config = dict(
    time_shift_ms=50,
    n_mels=64,
    win_length=400,
    norm='batchnorm',
    kernel_size=3,
    beta2=0.999,
)
Rows from block 4 of a small multi-label audio tagger, named by matrix and row number. Each number is 500 + 40 x the weight over its row's rms, rounded and kept within 0 to 999. All counts start at 0. Numbers have three digits each.
After each channel's rows are labels from the 100 clips, of 14976, where the channel reaches its highest value: "lies over" is the class under the peak. Only what is clearly more common there than usual is listed. The data: short made-up English sentences, spoken by a formant synthesiser in many voices. In brackets: how many of the 100.
# conv: width-3 conv (model.blocks.4.conv.weight, 96x96x3, each kernel summed), inputs 0-47

conv.2:500504507477548426519404511508544451491486508518489496510512502543472457486509556562511497355501514507405516528509521474490512457456504502509505
lies over: /i/ (48)

conv.15:480479492483485392475500525507499451493448571508479469481487510489481452502532538499511481376456488553454574495464495450497496496480488499539520
lies over: /m/ (35)

conv.59:536535472416508557570447474567439503532531517531547527454498518494462485493567509476522562485494473486481504502541458504483474511570464478559567
lies over: /ɪ/ (35); /ɛ/ (34)

conv.18:492525490530550476523526510462455544552427506483549423484462471519502509549483500492460483536486512450577458497467515491458516484509482455503472
lies over: /ɝ/ (89)

conv.73:524539507484516496476586507508529499589511482463373442514484507393458467487458566452497454539511494490576515466463482550481564527535523494519526
lies over: /ɝ/ (99)

conv.50:499497438523487476449545463577491441444544479472513506573491472511588568529485513521513460468494502578409533464510556517519517493485522555515470
lies over: /aɪ/ (100)

conv.77:549475537478470497463460499520483521504569499528599470532483504536520452486524474509540513466478494512543543504488580478480475476485503522450478
lies over: /æ/ (33); /ɪ/ (29)

conv.5:481525452464514510507474524475513520529447544512492487441476524511590607543455518483440521485531473458519498511443458516433530504521516503483497
lies over: /æ/ (95)

conv.12:507480547567501521435549490493501573455479570471444475530493464492403466512491498543478480466566472488468511510517538514561497467523490525479456
lies over: /aɪ/ (33)

conv.90:524475535490461484453469504420420573468418426473481492523438520507432477464495483514527471594510521469498445503527525439496491474483471428470490
lies over: /ɹ/ (73)

conv.93:502505491511586449493587497553461565549499461495477419533510522530487573548596495570530488495521520498515473522523547514514577555518436508449493
lies over: /s/ (48)

conv.64:520590541525556529379501550520605539562506496499445517494494529400520485467492548496526433549563524469480476524504521548483555457455544494507494
lies over: /l/ (30)

conv.27:541515553492426558486494532480532529538524564474502581512493442516457479450449517440460503531471522429562462522494516506521509538587570479542586
lies over: /i/ (28)

conv.37:450454549516512520482568469617484497487573535491492540526456509488463481478490492495456531558489530509477524488480507564525460578466509497505498
lies over: /ɑ/ (71)

conv.13:454500527499573648465539530527532458479542567487488571488529453531513478538462476476507540556467521508507477474466521531504487492475610511477548
lies over: /ɛ/ (33)

conv.38:443511523535506539525574516498472446504456548457453478505505496497476498526474508496452487463483528494515516497548455545533576549580530522526503
lies over: /ɝ/ (78)

conv.40:580475476449447522420443493488500481470510422489488551554503513445451498436452486513525513571498517461534462525601503466500503531618472425562548
lies over: /z/ (39)

conv.9:512533443502499596569422547474465481473487492507490536485558490529492503523508561468522555461461446502539525539561492493434508501560552448566498
lies over: /ɪ/ (52); /ɛ/ (40)

conv.34:519490615538492483488442484478501552489441542483522441497500435501423431458490523503438422519531507446429535542440474514467513461506515489475519
lies over: /ð/ (45)

conv.52:479564364474576507473573517466522425513505596454463499477472488539568556555518524492480468436464466499536523454481482502448490515486519444443509
lies over: /ɝ/ (88)

conv.8:449510522453471443526482494623474475480486460592500443490518574470509486501505530529476497537598534525457505567557483578529574550495493517553473
lies over: /ɔ/ (83)

conv.28:522453522576493512542542485474452522445520478503526510530515539490492488572603404497565511538526515493490530521521543484457488494429540482433546
lies over: /aɪ/ (40)

conv.23:553487558458461471533437494499486508474518438495481533438480509471461488494544519483540496543448468510490513452526508386472555475504559485535549
lies over: /t/ (41)

conv.22:469486519561517468635474456530498472489511476489500510514420506432406526475591559467503515464498526485485443497496476527498569499516514495615484
lies over: /t/ (48)

conv.68:437511497522451436601490509497479442396547458523653483454516465484498457530503466482534571491482520541586502470458506484553476524465501539554497
lies over: /t/ (27)

conv.55:463451485493491573527504510570495476500542440516508566558490482469504524494556565479534503492471466526447476478499562458494496463486520476544413
lies over: /aɪ/ (65)

conv.11:542692450479505522455461487485552528654517479514538486524471495499518503445513499479502505547454476531497496588501490545478566478474470479497476
lies over: /s/ (97)

conv.75:519496325508544471435522491486455476555570464483435498480521489568510556520498506498503525421488465535501459517519434465461474467525430469475469
lies over: /z/ (92)

conv.20:482476395499528508562513527481497467497553467501544501465562467565497516531522495491554584383470426558566476495524470480463493494493478446504496
lies over: /ɪ/ (43)

conv.46:537527454493456597423424493585506541501601495542461583547515496514487500526502475478566559502506524498455487518528538486498486504462475492522507
lies over: /aɪ/ (66)

conv.60:552515465516478549513542560528471479528537447555512561592519513479490487543523501532555533445540503553553479576583560528528536568565425510501532
lies over: /ɹ/ (40)

conv.84:490496503481515484548526492432534497532454474567551473477519488574549443505453519420520497505504515534510504481442492446498450463474525437526545
lies over: /ɝ/ (69)

conv.39:506420458475504513472501542443465458403450462520540489559578464536504469495456443518504507504520503483520514439533553485506473543510460463516479
lies over: /i/ (52); /ɝ/ (42)

conv.74:508454451513500467538471521520458554462459500607509498481561493487553567576524476510487513498574488551547536521525488494479442521495469563547511
lies over: /ɔ/ (70)

conv.57:511560465493506479617477475496544475523458379541568497488509491479476431487484474505517484453531483583477486442516528528531523526463467542537494
lies over: /aɪ/ (99)

conv.66:508473572494474499518507478532389510454473519469548504476477517514431386479515495490473487514465536451483551497506491476527493499474524473501538
lies over: /p/ (62); /ɑ/ (26)

conv.91:518455446441527496544508502496462426403483459490533488470541551519481453503560476537558558447462465492580510456512500514455481529467483512468494
lies over: /p/ (32)